A small image captioner, trained from scratch.
Model: encoder norm rmsnorm, encoder activation gelu, encoder moe top_k, encoder num experts 32, encoder patch size [4, 4], encoder depths [3, 3, 3], encoder widths [64, 128, 256], decoder width 128, decoder layers 12, decoder norm rmsnorm, decoder activation relu.
Data: trained on flat shapes of many kinds, plain or patterned, on busy backdrops, 97500 training examples.
Rows from block 2 of the text decoder of a small image captioner, named by matrix and row number. Rows with one number belong to one neuron. Each number is 500 + 25 x the weight over its row's rms, rounded and kept within 0 to 999. All counts start at 0. Numbers have three digits each.
Before each neuron's rows are labels from the 100 texts, of 14976, where the neuron reaches its highest value: "fires on" is the input token at the peak. Only what is clearly more common there than usual is listed. The data: flat shapes of many kinds, plain or patterned, on busy backdrops. In brackets: how many of the 100, against the usual share in percent.
# fc1: MLP up (decoder.blocks.2.mlp.fc1.weight, 768x128), inputs 64-127
# fc2: MLP down (decoder.blocks.2.mlp.fc2.weight, 128x768, transposed), outputs 64-127

fires on: "<end>" (22 vs 7.7); "pentagon" (11 vs 1.1)
fc1.715:496503546488471466493533505525473465509496539490492497514538465532533514478470511460474499553496495521449484489533508501514509489488528471480454467470498495510505531519493496469531478508460522
fc2.715:525533482486490496535461506533535523544497493500509535485442512496530522475496465522496503491504492501483500522483485573527488474516474501502516535458519467512523466521516520512426523460501476

fires on: "frame" (20 vs 1.1); "hexagon" (14 vs 1.1); "gear" (12 vs 1.1); "heart" (10 vs 1.1)
fc1.397:485485524477522512483489473508512480521475514515488523545490492497530533466516533501512476508519435535487462465536503480486545520514532523466470462508506488492456504507498495518492500507454566
fc2.397:467518494510498539499518504489543502481474486467488491488499482500484451517500468517496505533474573473501486525515509506516517462463465545472464530490485530494516517460516475480510467467498516

fires on: "right" (96 vs 0.3)
fc1.165:457482478528498515516497489514500493470452522533524511504478485493463523501550492499488506487482533564474499506471511520496557488536535502524548486452512468488496453493487513520477501537550503
fc2.165:498535501543547544519467542516477513457492460507523512477495530508507523484524467512485490529461458483478508469528486480493476509491502503533531536468517448495499502507520510525503501489512494

fires on: "bar" (22 vs 1.1); "triangle" (13 vs 1.1); "rhombus" (8 vs 1.1); "tee" (8 vs 1.2)
fc1.666:499488501479545507439477471512463488502463503498532481494529486517515471468498522435520466511462501477481504529528515466491518494504485461503482456508462493514499500507477451512468503531478503
fc2.666:498497543513522543526471500510516473488509494487497520464514534544497519508472471491523527491492482464489513526518496518498485472482509475471529540565521482526473514486506511497510474446512498

fires on: "an" (100 vs 1.9)
fc1.654:478532508521546477451488479503478457503484535523487512548501525524492515499555529497486497526498427473489485492550550494514541492494549512495482482519494474496487488503494464515562478490472526
fc2.654:496534473488491561493433512519504508503538497528519503474471479529518473493501486493494489503479489509519474537532530487556541438445525494529479526441470488463512491500486486517522521498504505

fires on: "and" (100 vs 5.5)
fc1.510:456489518505516500474512526518538508535480541537534474488503451473479483488502524486501491569512515499495513472522492483461511505497538467518498476493502460522545505486518509505501505514554490
fc2.510:481506513526511478521495453449477503508517512525509517469492513528467528491518494471485486519468484482500532466532457492485483469468477512476502489504508484460466487438478502519486471501524518

fires on: "arrow" (11 vs 1.1); "bar" (10 vs 1.1); "crescent" (7 vs 1.1); "flower" (7 vs 1.1)
fc1.760:487471519513535468497542529467495510489465484519497466509498490473465526523476509447534499533533520509457478444507506506476576537487499495532471483494506493488502457452513475471508479513476491
fc2.760:519513484525496520519458527497486512489451495496482508455495480511482487522538441521539474477466512522509493519485494528514500492506505526445548506458483487488504440527457484500439518503580501

fires on: "heart" (26 vs 1.1); "hexagon" (19 vs 1.1); "pentagon" (16 vs 1.1); "square" (15 vs 1.2)
fc1.386:510500505500508498453502470499450482495435492536510506561513472496479525461490477485472491521468496498457484487507507492470530520463516529498511457481482483499515508477525485502508498540458497
fc2.386:449465539516504477486535475533476523482478517496533500537509487488523488462501486508455485565506521465454463471489499509490510497477482516529478496501516498500521519475511466493488455485461534

fires on: "hexagon" (19 vs 1.1); "heart" (11 vs 1.1); "semicircle" (10 vs 1.1); "ellipse" (8 vs 1.1)
fc1.596:518450473487485429472484517493533476479508503463516493546489520505490521497481526521507502548505505503551473454510514535439500518507497513527487457516468537471532469516481512529533511521515490
fc2.596:492483497477500489452488505459487449501497534522533476470508516486471530503518517484521492489492443540501502496483514500499528508525538553501504476468497469490503488509482489486497571528573528

fires on: "a" (96 vs 20.8)
fc1.676:528471526518532456512476501505506501526479509471554482508525528502514527496510462474515452539527515525478498502508516459467493503515513503519507504469440527485493527464514500501518454568498478
fc2.676:517501502510503520510480542522474486463478448471513526479476468503494519516539508507561513515524499510487489499489496487526528510505542484477529485472514502503531452527472509507454515538549484

fires on: "right" (100 vs 0.3)
fc1.525:494485505507492475463453417500485497486496553513521536547492538482507531523546518499514529501493494539533456513501498541525506534464536484507513480479519496521517491477463529507519487487462498
fc2.525:477532524508518484519526585523497490514508469478486533455482520497520495512480474481482509498544497461485518511534504487496458474491469516516496499482459530535451469513511544493522554560521488

fires on: "a" (96 vs 20.8)
fc1.574:477482517477494498497482481466506488466496479522495467546525524522505492459513537481533503516490513512502475471489499526443526536499539506493456506497442500513498499464465482529452484479472563
fc2.574:537506487512488541482484518489519481444473477499488485511503516491498468496520459509508516480498537504490465502486514514509530493554510506465529453466526506482518444496446483506464496512571485

fires on: "teal" (78 vs 1.9); "frame" (7 vs 1.1)
fc1.515:507498523498450496515493459478515514525478459519515476578512520483491475495515500500520528502540487460498517496531519508490484492529492517532472488476492505504539504517506497512497467484498509
fc2.515:499515466481513500473477497435518482488535495488524534468501509529463515473480504484481523513494494497496489484493492533468487525501524516522503448514499505520511485492512527473485474463502452

fires on: "the" (34 vs 0.6); "hexagon" (17 vs 1.1); "to" (13 vs 0.6)
fc1.480:543501502477518499446515453506529450532489509549512513518482484504524510518512469443545490488491495531510469498508523510481487479529512469553483481485529454517476533537519486520485477495502519
fc2.480:509512481504496515529516525486467545496495493479488523497467515505485503543504499502485518493491536488481539498474465469523536488482463503483524548467504476475488476464520484492501483434565502

fires on: "a" (89 vs 20.8)
fc1.590:480482461486519459478557450455474487468501534512509476491562492492467503479519506501458518494476512551513492498493464536525484484519484488531504487473536500457488486514492496495514442494469530
fc2.590:526528539523504521498472561500540511531486456471513542481501507502519505507512501483519501473525514468473504506522521479495534491472512505467507486473471505536477494517488499484445539558548456

fires on: "<end>" (17 vs 7.7); "ellipse" (10 vs 1.1); "hexagon" (8 vs 1.1); "pentagon" (7 vs 1.1)
fc1.340:455494513550469507487488476480490570481486511482533473476482523500511520492519519474542490482463497501504505516524464471513530524490502463484477447490481529497514512483499513522484462543516519
fc2.340:488527503495490533506515520477515498490459478497481493477454490487450541526514457539532530535493519518512537491457497526492470452495488496486513517471496465476464442476488526485504539523539509

fires on: "frame" (12 vs 1.1); "flower" (10 vs 1.1); "ring" (9 vs 1.2); "gear" (7 vs 1.1)
fc1.96:513486498462520520496504483473497514518487519519522477530492473514529518487482476485509506484519519485487494452514520493472480565447502478544474482496501505524505495529523499516509465550463555
fc2.96:503514561517498513527511516550474545476496509478515499490492479495515513510539519526463510533480513508474494566496487491500526487478506491459542534505462502519530524466491506491476487557489503

fires on: "red" (63 vs 1.9)
fc1.53:509496504499495476512511468496503462534489517509510515479513472498494552522517533532546519482552485494470543497474486561489523507483500488482513488437501540516483494443500498473503442509461515
fc2.53:463530484484498508486507525500542488491495470436480530494523525464507501457523464497510509512555506478474467493462525510500489504503475518502486473479464500548477496546488529474473554540501482

fires on: "hexagon" (22 vs 1.1); "heart" (13 vs 1.1); "pentagon" (11 vs 1.1); "square" (8 vs 1.2)
fc1.61:450491524518514498477490520518469497450512515501505508481521470484528532456500515472508519499502513504466507483513541506440502517499541494501513449488468487475515484509493495512514528511505515
fc2.61:471455491501526459465499438480473477501504509471573475485525504496500511491505526516539469507493480513512496479472482524471503538481511522496504475531464491516513525465530489521501539514554501

fires on: "teal" (100 vs 1.9)
fc1.114:486501479481523500476489433555524490510514492511503515489500463475499528464499488458470488480528514501525515475469523509530473468517522495523509478497492497485498482501528486535511484507498482
fc2.114:490473509534465568540449520522480531508453487490498510504500508499499494537512468520533524481451519497492481551516474491503517457476466506508537543493477456517499482469514496500503490486488519

fires on: "heart" (17 vs 1.1); "pentagon" (16 vs 1.1); "hexagon" (11 vs 1.1); "square" (9 vs 1.2)
fc1.487:483508530509521481481527467482491465490449522515527503525508460502513553459477513500519477506507467526448467496462490501466535461494529517509475449464487452491496535481508509532542496519495490
fc2.487:467506543484507511509539492524487547459481523469520496529516480492501469480507479520490500528500551461474500494490486470533520478456466495489511535502503488528502526453515440480456461483444531

fires on: "blue" (50 vs 1.9); "teal" (11 vs 1.9)
fc1.85:493497473489517493458519500481472465512460525509545434575491514497536502504459512499533503492525493517520482448513509491516478516462477482501475506477458487455488511510492511521505480498420512
fc2.85:520540498484525507470475540500517512488498493466533474416480512564489522514477524515505539530465528496475488558533480505507526472491516506492509455496464518461514505471494521510493513526532450

fires on: "and" (89 vs 5.5); "of" (11 vs 0.6)
fc1.367:486469509540489491474492523490490517500492549510489502512541487494501474476557498450490487520494506448465507491534502497485544517523491450466520464502494496495504542486455515468514485518526482
fc2.367:463529523495520507549514493476526524489532492486523526463453520515474498545450480517512541533500488521539544506516453496477459457454481519488508529516477472516479463475509491484493490471506510

fires on: "bar" (17 vs 1.1); "star" (9 vs 1.1); "arrow" (8 vs 1.1); "semicircle" (8 vs 1.1)
fc1.173:499488532523485497474526509503465512487456473507546537514513482536502536482502530465477511519491459509495527473500498513507564500499570454533487484496493502481527502507530490515477484531521472
fc2.173:466507476435523506492508467482529509464471473458520485503531485527456477481522444518501520558496480504476508478465494483534479468475498538460523489569482466513495485485497484481498515481461525

fires on: "blue" (98 vs 1.9)
fc1.256:498478510540507503515486501503504514476462533484497506519537490475491495496510510475494470490513506489496495432526501489484521491489515466527530490501434500539539512477491530489546463503467471
fc2.256:487516514485513508445483528523483513508494464468519543433513512512525495505488505495483544529520524521492441499498472525491453470535500475548500458503511538529484478513498539490483513512527462

fires on: "an" (28 vs 1.9); "hexagon" (11 vs 1.1); "bar" (8 vs 1.1); "heart" (8 vs 1.1)
fc1.330:467484531478518493450508517491510540466490515524497519509549435519499504498528522435550483526493535520475489517517536524510539508497509500524514494464430509514490547531512500504518493519504526
fc2.330:516504476465489447484509476493506494494511540452534485449491486494502488525478504533534521491467474528525478553495471483522511515483509494491525478460436518544488439535511475485482501505504516

fires on: "heart" (13 vs 1.1); "hexagon" (9 vs 1.1); "pentagon" (9 vs 1.1); "ring" (8 vs 1.2)
fc1.302:487527474491497523467534470521507476524474536501528492554510477511509559486487539467547502495502495478510516495509555489524490531490522525528513546515505452507511484505577507529529531520494541
fc2.302:517514520534490533530478557536486500492474455508470535470464500504499509523541493488441484539468518466469529532491478526510531475476503473506474494445491499463519508504501502497500504488555479

fires on: "pentagon" (13 vs 1.1); "hexagon" (10 vs 1.1); "ring" (8 vs 1.2); "frame" (7 vs 1.1)
fc1.563:502487526490530513475479491533528498484487506525488532497497450510538481474504530479463475477502464536481513528481552534472471482470546477475502467524482468479537509524482563505501507525517515
fc2.563:527522495546505510504465543507489502498516521532483506500480471526495496516532435480502545440541492509498516528519517504545512472558482515500495515460497496540530461497514457522528504470544514

fires on: "the" (100 vs 0.6)
fc1.215:467496539478480523457551543497538527493483517510513504483477473480508506463528510477509493481472488509496490547518500495500475532515543463494491473487503512458506498511500501540526439510501546
fc2.215:536537479531499543489541474514518503511527488474494492483500483542506517530497445479541543476463505534476519502505477503466464503516513487506477487559499528509460536443492460517522472495510502

fires on: "an" (98 vs 1.9)
fc1.327:425527492473464511470516512514488492485529518520501476523498450526476485542504526527481465493522520509490512526558526481478494519483507500514478527496498505446517548499518525517512503485454523
fc2.327:496554463516492570468475536488533519499535496475525486490492459534493488501492500503482561494514481504502447524495504500489511484476529501536502485533476504479498526499491514500509480502460494

fires on: "teal" (85 vs 1.9); "blue" (14 vs 1.9)
fc1.36:500530482478479506490527498527479472485487507503463481519547491504495472497536562511525550520493509492473476499531543477483490529543507561500514524509505518485519475512462499582499502514472469
fc2.36:460485552521503503465479499536498499529472472477516511447465499488559530534469503487513478517502487526511506500489461522463471472469485459474483483499518543525483489499520529493513472517504462

fires on: "blue" (99 vs 1.9)
fc1.236:550487492480521529472525527497449497490461517512495506500538504502497503536547499545517531475503479494481491472511502469517483525485485519503505515477509523504546512527505514524477495521522528
fc2.236:453497539512525495457502506539465461512498496478518488458503509494540481492473490484476514536452510488508473517497487527509507464490503466499461485502513511512468549444533503507550488477512475

fires on: "bar" (15 vs 1.1); "arrow" (10 vs 1.1); "tee" (7 vs 1.2); "semicircle" (7 vs 1.1)
fc1.328:517513490467484485444517529533538444513494514503528483464502510501523480501490508489501531498545466526502483496473514530532514489496496488496521471503489524518504494502489498476484487526499498
fc2.328:557522462515489539517473544496482495506533460532481532458456509494499528495530505499486504498549483500472504465464477512482498486498521520497499531491531478505459501509455496528456517478535473

fires on: "pentagon" (15 vs 1.1); "heart" (9 vs 1.1); "circle" (8 vs 1.1); "drop" (8 vs 1.1)
fc1.749:488502518494481518479491478504510511538462500516486504536498490487482457441493453463459521458540469487471504501514506539519535501508525484547500479471459474468511495478497537523517498483474467
fc2.749:550507504531498493513474538494474500499491474492499485470458465501507505570495464500515537496505500513499536515496470482522489460541505494462508509487497495520480450467459467501488489476565500

fires on: "pentagon" (13 vs 1.1); "hexagon" (10 vs 1.1); "square" (10 vs 1.2); "semicircle" (9 vs 1.1)
fc1.556:466502519517504492434488471501498491518448489515497543536526433472516547442500480485491495533528499478450488498483534452498500507509488519501466475475507490529522501520514456549496504562467513
fc2.556:446496553492477513486519485516486531502487509513535475520505492495511446472487513511466458544495523508487498498493526515499516441441486489491474510523514487471522533451505483501486482517470519

fires on: "heart" (16 vs 1.1); "pentagon" (14 vs 1.1); "hexagon" (13 vs 1.1); "cross" (12 vs 1.1)
fc1.204:472512542496526490458486454502465473521466464521548537555512492521517547455470478481541512523464478478476448515486512488475516506472515498494491470498520488540534516490502517529523473557493521
fc2.204:451506533499512531462540475545478517487482529466531502534533490481513478449497489518474473532494529469461461490488526492532546489460483497511485509498495491494519539484522479486482470506448527

fires on: "red" (58 vs 1.9)
fc1.395:558498501483510477497513476546480482507490554505486496501505552478503541517490523470490495500477513465475471480467530538475516529501508465535484489494476501514497515508511444491520460510459511
fc2.395:487542500500493521497494525484521524500523453448501565450500479498493506502488480494492554531539512498492467510485499518497454460492484510545527459501463516529444455510481537470491531544482482

fires on: "red" (100 vs 1.9)
fc1.80:479514482499515508448498446490479475501495525452517502545452526484481510492521516480502523504498502489454478480492496484508535492469511497487531481487502507542452464517550500460518471522528540
fc2.80:463546511481485514493507543481561508496521471473506545497510493480477501479496481481469526507582502474457507508474526486474481496490462512502508493501446483516455515520470506470460543536474511

fires on: "a" (88 vs 20.8)
fc1.672:521526550466564517532469533521471488545506470496520494491498525496553501483493517442468498484482513481461505472520532434447551511496530494483478507474445500513483517510476464546522471544513503
fc2.672:528498478518517515491465545537472492511483491491491546439503516493464491470547514503537505492528491491494482544498490515518538517529548481489519480463507526491526473542503504493468540515532462

fires on: "the" (52 vs 0.6); "right" (41 vs 0.3); "to" (7 vs 0.6)
fc1.183:462468553501511484482497499479551534473482503492506471522553511480497527493583511483506505483461479526498498501481503532480517532535529489521532516460467483481518498493487528503488479499534548
fc2.183:495486502535519500489503504491494491517517455465521500489483457521519550462493480470529486501490496530500474489525503535432505531510500496503475479526553511509538539485498483581503470523495473

fires on: "frame" (11 vs 1.1); "circle" (11 vs 1.1); "ring" (8 vs 1.2); "crescent" (7 vs 1.1)
fc1.16:506466495493477484499511463479514488506508501545569475547507500488532512499452488463461517509523497520480467506540499503452468488481498489492441500504533477482486518502473505550499488546469509
fc2.16:490461512505459503487538466469480488532513500519497508516496519524527481522479471481513490507519488479538482467493449482471477497498470500513468506589558529497471494510528491469516485482465531

fires on: "<end>" (19 vs 7.7); "triangle" (13 vs 1.1); "rhombus" (10 vs 1.1); "hexagon" (10 vs 1.1)
fc1.616:504478566518516487488536527493485521484435515508478511507499496518460522487512511479520469535518501481466539507510505471482524515523482502528505497519519489509523500477454519535485481526493491
fc2.616:488501473511483486520500535497477492532492530510490472469477462496505501505536473505516509472464501477487557497498512536528532482479494540459533521451466524491484489515498494488480531487527526

fires on: "arrow" (13 vs 1.1); "tee" (10 vs 1.2); "gear" (8 vs 1.1); "star" (8 vs 1.1)
fc1.352:521488558492483514496454487514504481535480538530539497508560501536537484506523564484542492534514478497473491443501495516475568524533533485520489485468517489488515539517523525474536495520505508
fc2.352:513546528528514528534498531529524493490458468476500535460470514471506531523478485522501480487485504498497535561497485505518501475483498491477502539469468435513502477491500518466445498500541457

fires on: "bar" (14 vs 1.1); "arrow" (12 vs 1.1); "triangle" (8 vs 1.1); "heart" (8 vs 1.1)
fc1.653:456467506474490438492524496507515517554472500494477499497511493490486528475533504517556549490518506510509475470500530528431480507491505492507469471502498490511496509467531450492502478582516498
fc2.653:541533466483487505486518541483471488543502473510498528454459478507521531495499478515525517493512480521499492484465485530512517474458530512492518501501483490495473443528489536500479573500527491

fires on: "hexagon" (21 vs 1.1); "heart" (10 vs 1.1); "frame" (9 vs 1.1); "bar" (8 vs 1.1)
fc1.366:478509517468520519481503490478465481503499503503510484538506540492509516479477535463533493488512481539527461471522508507472561522483487490539498487485500500499525457540490516507472540533480544
fc2.366:458485514470495509467473479464523492478465483483524477463523506498469496505488498521498508507495517517470500523462506530503535489507523533427497482500455538465511505460491526483528518494537509

fires on: "heart" (12 vs 1.1); "rhombus" (10 vs 1.1); "hexagon" (9 vs 1.1); "circle" (7 vs 1.1)
fc1.182:463543548495492520466459468488511510504495498554529531483513529547493473437469502500507436498525479489462491501489520499517510505491553499483479489514540470464490509483470493536499510508491502
fc2.182:488507500480470503497503513513504542483498472496528521470464482487493529498517473518466509504494490531515545506453466474533492474481491498488502540465488448541470477525501507447456516450528517

fires on: "blue" (23 vs 1.9); "of" (21 vs 0.6); "to" (10 vs 0.6)
fc1.743:445530494463512467483483459512521531491516524530512499506507508452432476491484500526503516551500471524481501476506489533485486496496483477508544526474509502448543494531496539482483433500463529
fc2.743:528499557514493524472494539519489487520490477447505525465506508480553521512508514487525491487510541470478456528502503497518526473466512480496481456495495505571502510519482533469464551538537482

fires on: "blue" (10 vs 1.9)
fc1.137:485507486520488494488541457516477491494483552533510528562536511481477504486478515532463515512520504488500493542503463501507491506532504506535501540496517481473483507515521516529541407487475472
fc2.137:517483532497500502489470544511522515522480474446531525472525529490545501518509511478530509466483532478467470510504511507521507491480512472495503473481459534524488474498504541509451530546569453

fires on: "blue" (88 vs 1.9)
fc1.765:462533493523498497431470463548465447478504517459518501503503532515474501474498502460506534499541506518487455461521539488498473509516517469504430504475512517459503476516496501485513457501479488
fc2.765:500506559484520480531510530473506492471536476478491525496488535533490462489467491482499512520459527489492475535535528520506478471494493490540516468491496516549455511475518539518516526499527476

fires on: "arrow" (18 vs 1.1); "frame" (13 vs 1.1); "flower" (11 vs 1.1); "tee" (9 vs 1.2)
fc1.288:512478549553503517502500500519489488524501504488507489509555514487469483493532559480520510503516545494514482498505558456475477526532483495488529501525496515503522507521534529488501498569496514
fc2.288:472539525496499483519492532484529502484533494497502473493479502533507496542477453522497494481407508501488541557507486522495482490482467506482504489543480496509453535468540491464542505491502485

fires on: "red" (90 vs 1.9); "right" (10 vs 0.3)
fc1.645:506500475529514516490501420486518463516505538509516548506541456456495512564492500514500544496515518505493457510517507523513504535509544503521544468468492553538510467534459528506533474472494516
fc2.645:482557519503486488493519569484548487485512451466499506465489519495475481471499498492470514504523472478479539504474532478475477469476498493489496513501434479499430488529515508478497549553506468

fires on: "arrow" (8 vs 1.1); "cross" (8 vs 1.1); "heart" (8 vs 1.1); "hexagon" (7 vs 1.1)
fc1.265:510478501487507501457444456487516541536483509460532482478549519461498507485521490544539517486501498537518524532509483514493510499447466511493517466504481499514519481509518522485517535504508476
fc2.265:488523498503487484513537525516472470526505487541457526490465528494515512492491511475462486525544475488467496495523472502493519496524540487482473484501509478447491512470485518540504518490527485

fires on: "and" (70 vs 5.5); "to" (9 vs 0.6); "gear" (7 vs 1.1)
fc1.453:517497526527490507467470500509493507530509527512481499509503469490523522481533484511469489513518532508515482497502501519483499514539512453532495507557521559520494493514465526543496517526487539
fc2.453:489547474473553476523492505477511513514502501490548498479458497556485475480522467478533477510490499502464534482521499495475485480486474540447527494497502480509496488452497480515458511498559495

fires on: "and" (30 vs 5.5); "of" (17 vs 0.6); "<end>" (17 vs 7.7)
fc1.161:509494510488508509479503513495506477443506511532529521530508515518505491514529530479537511510479511499476501512553514470535453540480489506500530506520544526471507488491506529500514463513510495
fc2.161:530516542547513514546500505476524512493518451520468505451488525527482510504474476504485517511507475511521506492511441519439515474547507471540503458506516505532481500479485503511510501530523506

fires on: "heart" (14 vs 1.1); "hexagon" (13 vs 1.1); "bar" (12 vs 1.1); "semicircle" (9 vs 1.1)
fc1.162:448488537509514471466528493469488472501510527486551495536520528498466501480459566479538503523537525527500495460488522494488536552500562478482498515512474505472524477510461520530503508533492513
fc2.162:479490502475510518454521488469501457457506506517509485480552540474473519490482549485550502491477472536512509484452517500488535533531535526498501499489480502466486497523487516505507560551564530

fires on: "teal" (41 vs 1.9); "frame" (9 vs 1.1); "to" (7 vs 0.6)
fc1.258:491465522518480504516507483477566489488544480455473497533533503490501531501568517501492528502514530511517482487496499480484496517522499469518535502522533526522579510540495545496476554531523511
fc2.258:486568484472550465536499493474499522500488507516551486473481486553489522495471498498490520523508467500512554488516481506490499481475479544499507494526482481492481485443523468526507456487451497

fires on: "teal" (63 vs 1.9); "frame" (9 vs 1.1)
fc1.254:487477520505488526451446477497528550516516503499518525479548493483529499477555545502479494483498507510492461483499508520470502539515520452512478496527476493490519523525515480532522486526528506
fc2.254:510545489505527504510511510522498518509457523521509484492468454519488537515490489508489554462467479497496578533535495482524513486470483536462486531508504475464528481440508485530540465484481536

fires on: "a" (92 vs 20.8)
fc1.3:473513484551464484470497488493488506489507517461502521455491499519491500515533506514504529487553508516468495458482523510505536516567512478543481481495530487473501465478471505487496461491494507
fc2.3:497556514501506538549485522498529511503516473490504491457483512525496486539536452524504533483468485497492529499497451499520480464435473526485492525516493500535452468479504484495471492497500489

fires on: "and" (99 vs 5.5)
fc1.526:472485473446494495480484482481500474545462553490520508498526499504486504530514527524532442570500542541472521470510527472531513505472535457501497490501461490462493515469463527498531481511497527
fc2.526:522542491513497479497490501486491465481505478469497514392468474530511519560474486521511526499455471558490511546505467507487507495490514494481522508485461482501505468513538517496471483495553465

fires on: "an" (100 vs 1.9)
fc1.400:432509491485471467464482522480471469470493528535498483510485459483468467523456537460476494492471510542480497483521532551448533507450541515491525498460454504492516506532470500530509496517470538
fc2.400:455519481479525549455501501541486510516503506501480503506528488511489511473523548510523517513500487544497441518497515505513549478510525502539518488464485523472528499516501539555508496554499498

fires on: "<end>" (39 vs 7.7); "cross" (8 vs 1.1); "tee" (8 vs 1.2); "ring" (7 vs 1.2)
fc1.381:510508524509525469523473483503464447466448540500530509508516522517522519460497510476515523516513445472435465518473499488515518529489487466500487497479513518500491489465483485542501488491454513
fc2.381:447597510516516512472497539497523506461481495463448546496463483524490478523483464496518486530489531517532490481514509507469462497488478538486454497514480487499474497471523514489489482508516480

fires on: "an" (100 vs 1.9)
fc1.724:463544523508510489446492486471497489483530538507530499508520465486514475470533516497504544507490490515505461516530525496526488520485498507529505508473492502508527479526492461510535478513476501
fc2.724:510510514527482545477498520510531469478510480503480522469470505478478497532543509473542526494497509496532459491478516474482482469509490509518492509483514516513474511508507528508457518490525469

fires on: "frame" (18 vs 1.1); "arrow" (16 vs 1.1); "flower" (15 vs 1.1); "gear" (12 vs 1.1)
fc1.709:514500542542465506474466529489523500540512502500494501495572490486560510475549537489514503478483486514512525513484485500522561498493553491486499459500483497478546511517511510468479513550509452
fc2.709:477533469486525504545473496517494520495499513524516525495492487536479511467513472510484555518513479472490565483519465520522512477514483515481500532513512471508503487451493474537507445458492502

fires on: "bar" (12 vs 1.1); "pentagon" (10 vs 1.1); "cross" (9 vs 1.1); "gear" (9 vs 1.1)
fc1.754:475542525458495539483545441512466491508465471496546515525525464506484511451511488502524494528532497496475495491487525484474569522466491519505469495452512505478483502501510475509521493531451531
fc2.754:456503542493504526469542471517480499493487516515532484542530490491516460449492497515480481543494504499467457479506528488503527511455509506523458498510506504481524527485509482500480480519460517

fires on: "teal" (57 vs 1.9); "gear" (10 vs 1.1); "frame" (7 vs 1.1)
fc1.415:513527554486515515472497543480499480511509480495487488555521492464477474474506513484465526498526520482554464510521536550493504482544515505513480491531521501487515520496518499502508508503466524
fc2.415:509528456487525497510464509538476519465507496459518509472502484539486490479520501514517564500489482506480489512479472537513516498509490538490569485489490528507529483490479544511483452479499473

fires on: "pentagon" (16 vs 1.1); "square" (13 vs 1.2); "drop" (10 vs 1.1); "bar" (9 vs 1.1)
fc1.318:500513540490503529469511446479503500505481515487550517532506495532500509460504499475497484508466442489463483475466555510483521472461491511515469466484517509498531558493526488537521469543475499
fc2.318:449484530489512525479535470545478506484479516485525505536519490468532478459513479515486465524501526467479467489487524478527542488460478490508487520490509484516511543486521468483467475506454530

fires on: "hexagon" (12 vs 1.1); "frame" (11 vs 1.1); "circle" (10 vs 1.1); "square" (9 vs 1.2)
fc1.726:508513518481487528501499446504527451498459499541544524497523455509502531460503490444480467509495497505457436477511543490505492500438477469496489481479471497507555526517574484517465498559483510
fc2.726:465496542477522499492519480542487529492501506490518497532527501495499480462516460521453474529486532481480477482484520508518519483470486513489514531498497500496529517465505482468465469500465522

fires on: "of" (68 vs 0.6); "gear" (8 vs 1.1)
fc1.102:468493505484501513494496437513516491472473533536511519483536523492491486442527508480508517491526520491488520499498521492512491541515505504549498479505547497467529494499517504509548456462523520
fc2.102:480500522496492531543427548478509529511515477507511534492496507486511469505493505515499517468520506513498467538487478559501540485479502529458508483538478505525497479497535505485484499500528458

fires on: "bar" (15 vs 1.1); "pentagon" (11 vs 1.1); "square" (10 vs 1.2); "hexagon" (8 vs 1.1)
fc1.604:476491537521498519438519468458446488482457491511481504505546501496487560431525498506517490510505476503445481472489508505498527479484509513502509497489509484507495516507526474499521474530513544
fc2.604:469509484465502518490517464507500545531473474480534495541495491479511449464485465528464461538503536471491477494515534499494504486449472519503457496516507508466536532485531480493509464490469504

fires on: "and" (100 vs 5.5)
fc1.48:488473504491428458494471517511552542512522525473554506483545525479511513468510534487481487544474470487499484501539491490477471503487528431513462474490516487442538507506504532524474497500562493
fc2.48:492530504546514489540537460439493477516500508535500503481482519549483518507477480460475518498479490511498534496557454481483444475507476503516484488523542485462478484417489475527511442471513515

fires on: "of" (100 vs 0.6)
fc1.454:487482462491525447475506480517523462540480497489482543484538499478495500437513515483513495482496526488517470533543544468503520484507508486507457514467459479502512484530479477522484480509509484
fc2.454:463502458494473555487504466451492496499488471493465505551494483477506473479511445540504489466522527519520453524483467540511492478465477532522516512527496484487540486496523545483487521501468512

fires on: "the" (97 vs 0.6)
fc1.507:458520520527528505504524516481513503490507504505524498479564485504492537515553523505543523506478504532485532502514510515491490523536533472506514515511525522503507481542480486544500453500495511
fc2.507:484502507529473529511491492511523487521538454463490532472489493512541516502481465466484485471518469545506469504502501516436454525507515468529452504521513480499475538508496540518523475473491473

fires on: "pentagon" (12 vs 1.1); "triangle" (8 vs 1.1); "hexagon" (8 vs 1.1); "drop" (7 vs 1.1)
fc1.382:486496547544511512483518502530496517533506482463480505508536463502513457474487515496472500492544478472456505475466515497510504500511521483524464496522483485500512505523492478562528457471499513
fc2.382:489498464485481486482482507511516494520519481531517518495471479484524536514492470503509513478505474525512546497513494508499451466531516466502481522447513454522455486494494434486477513463534494

fires on: "frame" (12 vs 1.1); "cross" (11 vs 1.1); "hexagon" (9 vs 1.1); "ring" (9 vs 1.2)
fc1.384:474509549490463550481484437496507487548495508464507488504513487502528521490506516530525471497502514467429513468525501488492555531509544462495515493485508497472511524509490487501516447562499514
fc2.384:479502498499500508476502529479530489484535497491469498561497470473477462535507480481475534521551510491511480500474518515474549446488511508526472519514487545489487520523526506470544521502496522

fires on: "a" (67 vs 20.8); "right" (22 vs 0.3)
fc1.396:492519520559494501461478513505527469477492456481520484500523506503496535492529509482540518543475486498474494465489518511510475489510515501533519532488569518503531544509488547511446490505462492
fc2.396:522542518510540523537499530473498500487495496504488499460482479530473513530515460519509490509491509476518567502503465484510508477423450523448495525505478481528492477451526447472513494499514494

fires on: "hexagon" (19 vs 1.1); "semicircle" (13 vs 1.1); "ellipse" (12 vs 1.1); "pentagon" (10 vs 1.1)
fc1.323:463517543490511457506514498513527492483494516512504482533536443478489524458494519471503528515517525525473487490500506503440453526548491485505519475498480479500455469531475483510533504496512502
fc2.323:528479492491506488524473520528486522471515452488477500486481506457511515484519499524506489525528498483496507467440476537503490478502503489496550496516503460514479523483473491498453520488553496